From a checkpoint of a small image embedding model: 22200 steps.
Rows from block 10 of a small image embedding model, named by matrix and row number. Rows with one number belong to one channel. Each number is 128 + 24 x the weight over its row's rms, rounded and kept within 0 to 255. All counts start at 0.
After each channel's rows are labels from the 100 images, of 14976, where the channel reaches its highest value: "place" is the part of the image that holds the peak. Only what is clearly more common there than usual is listed. The data: made-up waving flags.
# convs0: first 3x3 conv (model.blocks.10.convs.0.weight, 128x128x3x3, each kernel summed), inputs 64-127
# convs1: second 3x3 conv (model.blocks.10.convs.1.weight, 128x128x3x3, transposed, each kernel summed), outputs 64-127

convs0.66 [ 91 117 111 123 119 135 135 131  98 136 121 126 101 142 114 115 126 130 117 125 153 121 118 197 109 141 107 117 116  93 101 122 144 112 122 166 124  87 107 120 143 162  95 106 165 125 145 113 168 129 121 158 154  97 119  84 138  71 131 130 106 154 101 146]
convs1.66 [121 131 107 143 129 152 112 116 107 100  88  95 146 121  94 136 100 122  90 108  86 121  82 106 109 109 121  99  88 114 176 110  82 142 118 104 154 123 129 127 104 163 114  90 120 160 109  83 111 109  97 136  93 131 136 115  93 118 109 133 109 124 122 104]
place: bottom centre

convs0.93 [129 123 122 106 109 104 144 125 139  81 128 145  60 107  98 117 125 114 128 117  97 110 124 147  97 110 150 117  95  97 157 133 129  89 148 161 126  84 108 143 130 111 103  79 168  90 125 138 165 129 124 119 128 123  64 101 102 124  90 103 118 119 103 123]
convs1.93 [131  88 121 105 110 124  99 127 125 124 113 131 160 134 117 146  87 111  89 122 119 161 115 124 106 115 123  75 114 114 152 146 107 133  85 109 122 124  95 101 100 129 120 144  92 134 122 109  99 116 122 101 118 152  99 127 107 105 120 101  53 105 139 102]
place: bottom right

convs0.99 [133 131 128 107  98 121 121 134 133 100 124 147 138 119 109 129 141 121 146 107 121 107  87 186  95 119 133  99 120 131 143 158 132 111 142 173 118  76 100 149 184 144  89 127 173 116  94 140 181 133 172 159 108 123  96 136 115 128  90 125 112  92 115 124]
convs1.99 [ 99  97 141 100 117 139 106 117  77 101 117 125 155 128  96 135 120 124 101 115  98 124  98  86 114 114 118  99 100  97 147 122  96 135  83  91 124 136  98 117  94 130 109 111  80 136 114 102  96 118  97  87 102 154 104 110 117 105 121 101 106 126 134  97]
place: centre

convs0.72 [128  96 122 171 125 127 115 130 150  97 106  95 156 104 132 118 117 149 152 135  90 123 123  78  95  84 132 117 109  88 129 123 144 123 108 116 113 153 180 123 129  89 124  88 111 117 117 110  86 123 116 100  88 137 119 122 121 142 123 115 151 127 124  96]
convs1.72 [102 139 120 141 130 113 104 172 160 172 166 145 121 146 131 126 180 149 149 137 164 123 139 120 141 161 128 137 178 130  96 130 145  86 146 146  87 146 183 147 137 114 147 132 167 102 116 161 123 152 129 138 142 105 112 171 147 129 133 146 119 146  81 160]
place: top left

convs0.86 [112  95  96 160 108 149  90 124 134  97 118  88 131 113 116 116  98 136 132 144  93 126 122  90 116 104 131 128 111 103  79  96 135 106 105 111 136 139 153 118 111 136 122  96 105 119 136 101  79 136  96 104  96  80 118 110 127 104 162 126 124 117 110 112]
convs1.86 [123 140 110 130 117 126 135 157 147 169 179 138 105 138 157 123 113 147 158 153 152  90 141 139 160 180 135 136 161 122  86 134 160  78 131 124 117 136 149 158 145 112 145 136 141 106 122 115 123 143 129 120 142 113 152 155 143 156 122 132 130 152  97 116]
place: top centre; top left

convs0.23 [127  74 115 125 104 100 104 130 118 107 123 110 121 136  93 114 110 118 115 122  86 131  76 122 100 125 134 116 105  85  66 134 128 108 116 104 120 136 108 103 135 146  93 103  86 127 119 126  86 156 113 111  95 112 133 122 148 113 131 124 112 148  90 106]
convs1.23 [145 123 142 125 118 137 132 153 148 130 115 131 126 131 123 129 151 126  85 120 139  61 127 147 139 152 113 119 112 122  99 112 131 118 120 153  96 128 169 146 124 139 140  86 162 119 134 151 115 118 123 125 145 112 109 109 137 139 125 139 110 128 107 120]
place: centre

convs0.111 [122 101 145 179 105 106 120 117 129  92 127  95 154 107 105 125 140 134 163 154 107 122 141  84  98  95 128 120 113 100 106 102 134 105 110 103  91 140 167 115 101 118 127  87 106  89 151 115  85 118 110 109  79 105 117 124 130 119 116  98 157 139 101 102]
convs1.111 [133 157 127 143 126 124 134 183 156 185 130 152  86 144 146 122 136 134 126 141 145 129 131 147 157 136 136 135 181 124 100 145 125  93 128 134 121 119 172 164 158 122 145 143 127  78 133 159 131 149 144 142 142 107  77 161 149 143 128 128  96 123  94 144]
place: top centre; top left

convs0.126 [113 110 102 135 102 104 125  96 113 126 151 154  64 109 101 104 114 112 138 133  99 137 110 130  75 115 165 132  65 101 176 181 132  83 140 133 125  86 122 121 139  76 119 115 151  98 125 148 171 117 123 145 104 136  51 117 122  95 105 122 102 141 114 121]
convs1.126 [144  70 141 109 101 132 125 126 151 130 123 112 115 129 120 136 118 115  75 133 147 123 134 139  97 106 118 109 118 125 130 123  88 119 103 142  62 141  97 107 104 130 130 114 128 135 120 146  84 134 146 107 133 109  77 122  93 103 120  71  95 107 121 131]
place: middle right

convs0.88 [129 147 114 120  95 128 101 126 139 105 142 130 109 136 132 143 117 111 118  78 102 118 104  92 101 119 158 108 102 100 150 122 117 137 140 154 122 119 120 144 142 103 103 121 110  90 103 100 130 118 120 108  84 107  89 124 115 124 108  87 128 104  77 111]
convs1.88 [ 63  92 137 111  99 120  68 152 100 124 116 122 152 129 125 136 133 108 113 161 136 149 125 114 108  98 129 127 175 112 126 147 137 128 113  87  72 120 103  87 152 124 130 159  94 132 121 137 140 136 138 115 117 147  96 150 123 103 101  78  73 118 151 123]
place: bottom centre; middle right

convs0.122 [ 66 133 126 127 111  99 101 147 125 132 130 119 118 143  91 128 129 131 118 142 141 137  99 182 105 141 116 117 160 107  90 114 139  96 158 154 127 119  99 140 107 163  96 105 160 112 145 137 163 126 107 138 124  89 141 118 128 104 109 117 110 130 103 133]
convs1.122 [146 142 111 127 120 141 131 118 113  92  86 135 144 113 105 123  93 130  96 106  92 121 108  98 115 105 113 102  61 100 176 127  94 143 105 119 143 120 124 133 115 149 118 105 111 153 129  52 111 115 120 132 115 140 111 108 109 133  99 145  93 135 128 102]
place: bottom centre

convs0.110 [113  99 121 142  91 133 108 129 129  87 103  98 129 114 134 103 133 135 129 116  72 120 146  85 135  86 114 109 125  96 102  79 116 136  98  85 120 153 125  99  98 163 113  91 110 110 131 130  78 121  78  89  83  80 118 105 116  94 133 119 118 147 119 132]
convs1.110 [145 165 107 178 116 119 114 156 142 142 168 157 106 145 141 119  98 149 126 174 149  98 129 130 157 194 130 161 141 145  86 123 142 101 108 142 155 140 169 159 165 106 146 138 119 111 123 141 118 156 138 172 145 118 139 147 159 158 124 124 119 132  99 132]
place: top left; top centre

convs0.124 [116 109 132 144 111 123 106 140 108  88 105 106 165 122 143 111 119 130 121  97  76 117 116  92 109  91 126 108 126 105 147 100 111 120  87  85 115 149 142 115 108 118 114 109 111 106 130  98  80 102 118  89  78 110 115 111 130 122 142 110 115 133 121 128]
convs1.124 [116 144 118 202 145 132 117 159 144 161 179 159  90 140 114 119 120 148 140 145 140 129 146 125 159 177 133 171 152 145  76 133 136 106  88 147  89 134 197 150 158 104 137 151 144 101 116 118 138 150 143 133 144 113 151 144 149 132 124 140 112 130 114 135]
place: top left; top centre

convs0.63 [120  98 109 155  90 147 110 115 145  78 108  98 137 132 133 112 116 145 132 135  99 106 132  94 106  93 121 104 103  87  89  90 126 123 105  93 116 155 142 128  97 133 116  91 100 125 140 111  75 135  95  85  70  94 127 105 116 110 125 108 127 142  98 132]
convs1.63 [127 155 113 171 140 122 122 176 142 181 191 159 111 144 147 126 108 145 131 164 140 104 124 127 168 190 128 141 158 134 108 127 143  93 128 129 135 134 181 163 148 131 141 148 132 100 131 148 130 151 126 159 167 115 119 164 172 149 126 143 121 129 101 127]
place: top centre; top left

convs0.98 [101  91 103 114  94 131 123 128 113 106 159 126 124 141 148 118  87 114  78 101  95 138  94  86  96 129 141 107 120 120 142  71 121 117  91  97 112 168 130 107  91 116 138 122 102 122 150  91  94  89 116 100  99 105 120 119 116 104 123  96  85 131  93 115]
convs1.98 [129 137 101 157 150 124 159 146 135 144 167 120 104 124 131 121 132 141 117 105 119 120 162 132 124 131 136 197 174 137 107 125 150 114 129 133  90 128 181 145 153 118 129 135 117 116 133  73 168 151 146 178 148 114 139 133 140 133 139 137 126 148  99 117]
place: centre

convs0.80 [ 94 136 114 106 103 120 134 130 109 130 104 133 124 142 127 125 131 126 120 122 155 127 112 207 124 128 113 122 128 118 102 138 149 124 130 168 122  78  97 142 169 168  90 116 168 126 142  94 183 132 150 168 152 122 126 117 130  87 112 131 107 138 119 136]
convs1.80 [114 123 131 133 121 158 108 122  98  93  79  91 148 125  96 137 120 127  95 106  89 124  89  89 101 109 120  93  95 117 176 111  87 144 100  98 137 129 118 119  99 156 112  99 111 162 109  93 106 104 105 127  90 134 117 109  94 116 108 113 108 124 127 106]
place: bottom centre; centre

convs0.73 [ 45  88 133 114  76 115 107 136 103 141 131 120 109 138 107 102 132 139 114 131 117 115 102 132 130 139 172 115 156 109  68  93 149 122 119 126 105 133 111 116 132 129 117 176 117 119 125 118  97 106 120 126 128  86 135 123 149  89 120  81 132 167 135 102]
convs1.73 [121 112  89 139 114 134 169 134 116  79  79 136 113 128 127 123 133 138 115 113 107  96 119 156 128 121 129 167  96 137 123 123 154 118 142 136 111 131 170 157 118 119 119  44 140 135 137  75 172 119 131 149 125 117  90 102 118 132 129 110 113 139 108 145]
place: middle left; centre

convs0.70 [ 94  93 116 155 109 145  72 117 124 127  90  92 110 120 111 115 109 146 139 130  97 110 123 107 108 128 135 127 150  79  93  82 126 101  86 135 120 117 144  84 112 148 126 112 110 123 125 129  80 113  91  81  63  79 125 133 126  89 130 134 121 136 115  97]
convs1.70 [109 116 109 169 148 150 149 183 140 113 154 148 100 148 145 120 136 130 158 137 152 119 138 137 157 182 135 126 157 143  85 105 163  79 135 115 114 166 187 163 138 108 151 117 152 102 118 135 114 151 105 145 158 113 114 148 136 146 125 135 141 141  82 152]
place: top centre; top left

convs0.47 [ 94  92 102 145  96 161  85 133 142  93 129  87 139 125 146 121 107 127 131 141 107 116 104 104 113 114 133 106 115  95  83 107 127 119 105 105 137 167 136 123 121 141 117 116  90 130 144 109  68 140 103  78  85  92 137 116  97 116 156 118 140 111  99 121]
convs1.47 [130 146 110 149 138 111 132 153 128 190 185 153 104 143 156 122 123 141 145 171 132  89 133 129 161 183 127 143 149 132  88 137 160  98 138 119 117 131 148 148 138 120 136 107 132 112 131 128 120 141 133 121 142 119 148 150 142 154 129 138 152 151  96 130]
place: centre

convs0.62 [ 94 122  79 138  89  97  99 121 109 145 116 133  89 110  98 120 107 124 127 144 139 139 108 189 100 131 100 130 130 105  99 137 142  86 136 153 133 100  75 138 155 136 100 114 165 100 147 132 196 153 133 155 101 116 109  81 130  83  95 124 105 126 119 144]
convs1.62 [127 111 140 127 112 138 127 105 113  88 110 118 138 127 112 128  95 109  88  97  92 115  83 101 122 122 126  81  82 109 152 118 115 141 107 123 110 111 122 135 108 139 113  96 104 149 116  68  99 112 119 134  92 144 124 122  96 123 114 102  87 128 140 102]
place: bottom centre

convs0.120 [ 88 109  91 102 100  89 125 121 114 105 147 120  87 142 100 127  87 123  80  94  92 144 100 132 106 106 107  94 111  99 100  97 117 121 101 132 105 124  95 100  98 176 113 105 127 103 116  82 127 128 127 128 101 110 107 118 130  92  99  98  78 139 112 106]
convs1.120 [ 97 136 135 145  95 129 127 126 141 131  98  80 100 131 128 116 101 144 110  98 125  80 108 158 153 150 138 145 146 139  62 109 114 129 176 148 121 100 144 137 176 111 120  80 206 125 140 135 139 132 130 145 122  99 138 128 121 145 120 112 153 133 129 113]
place: middle left; centre

convs0.29 [118 133 136  80  97 102 119 158  93 112 104 133 124 118 129 121 143  97 130  78 119 109 102 134 127 112 143 117  78 111 174 150 132 127 133 152 126  87 102 153 164  94 111 113 167 113 105 125 194 129 157 145 114 119 109 130 124 132  86  99 124 107 112 121]
convs1.29 [ 60 104 147 119  90 140  85 108 114 120 116 107 158 133 107 135 149 112  99 122 112 139 102  96 106 111 119  86 118  96 123 118 119 145  94 104  88 128  92  78 109 132 121 125  79 145 109 114  90 109 125 117 118 151  96 127 123 103 100  98  98 117 146  94]
place: middle right; centre

convs0.84 [136 135 125 103 102 112 134 120 128 126 141 161  78 130 106 112 124 106 129  98 107 125 120 154 101  98 153 119 135 100 151 149 136  90 141 171 149  81  84 155 141 111  96 107 174  97 131 125 177 125 128 135 107 122  92  88 104 114  97  93  96 115 110 149]
convs1.84 [135  85 120  95  98 125 100 127 122  92 112 127 141 127 110 135 103 110  98 126 108 137 102 103  95 114 115 106 100 114 150 151  98 130 111  88 102 129  88 104 112 123 119 139  76 133 125 127  86 121 112  84 110 147  84 123 110 103 122  87  84 106 141  93]
place: bottom centre

convs0.105 [141 131 136  88 121 118 134 117 112 116 121 142 116 133 126 108 133 124 126  80 122 111 139 151 109  82 156 112 113 109 139 158 141 128 155 164 127  70  88 167 176  98  96 121 189 117 119 125 175 120 136 134 123 130  79 101 118 135 105 112 105 100 122 128]
convs1.105 [119  88 133  87  88 139  99 125 111 104 115 128 144 131 102 139 127 107 103 134 113 141 103  92 103 115 116  90 119 109 152 133 103 129 110  95 112 133  83 110 101 129 119 139  70 132 113 140 100 122 107  78 110 150  76 133 116  97 101  79  96 109 138 101]
place: middle right

convs0.51 [ 90 109 126 105  95 113 141 140  97 146 124 122 107 136 102 114 115 116 114 120 103 124  87 179 131 135 118  58 161 113  88 116 157  98 132 108 105  89  82 159 115 152  96 129 161 118  94 119 120 116 116 147 131 101 106  83 105 108 107 113 114 127 145 107]
convs1.51 [146 115  96 132 146 153 112 108 116  84 103 109 140 144 104 127 100 145 119 123 126 109  97  90  93 135 122 103  78 123 153 130 110 129  88 123 134 142 131 116  97 145 120  77 113 147 117 112 148  97 132  97  93 121 146  78 108 120 121 129 109 127 116 107]
place: centre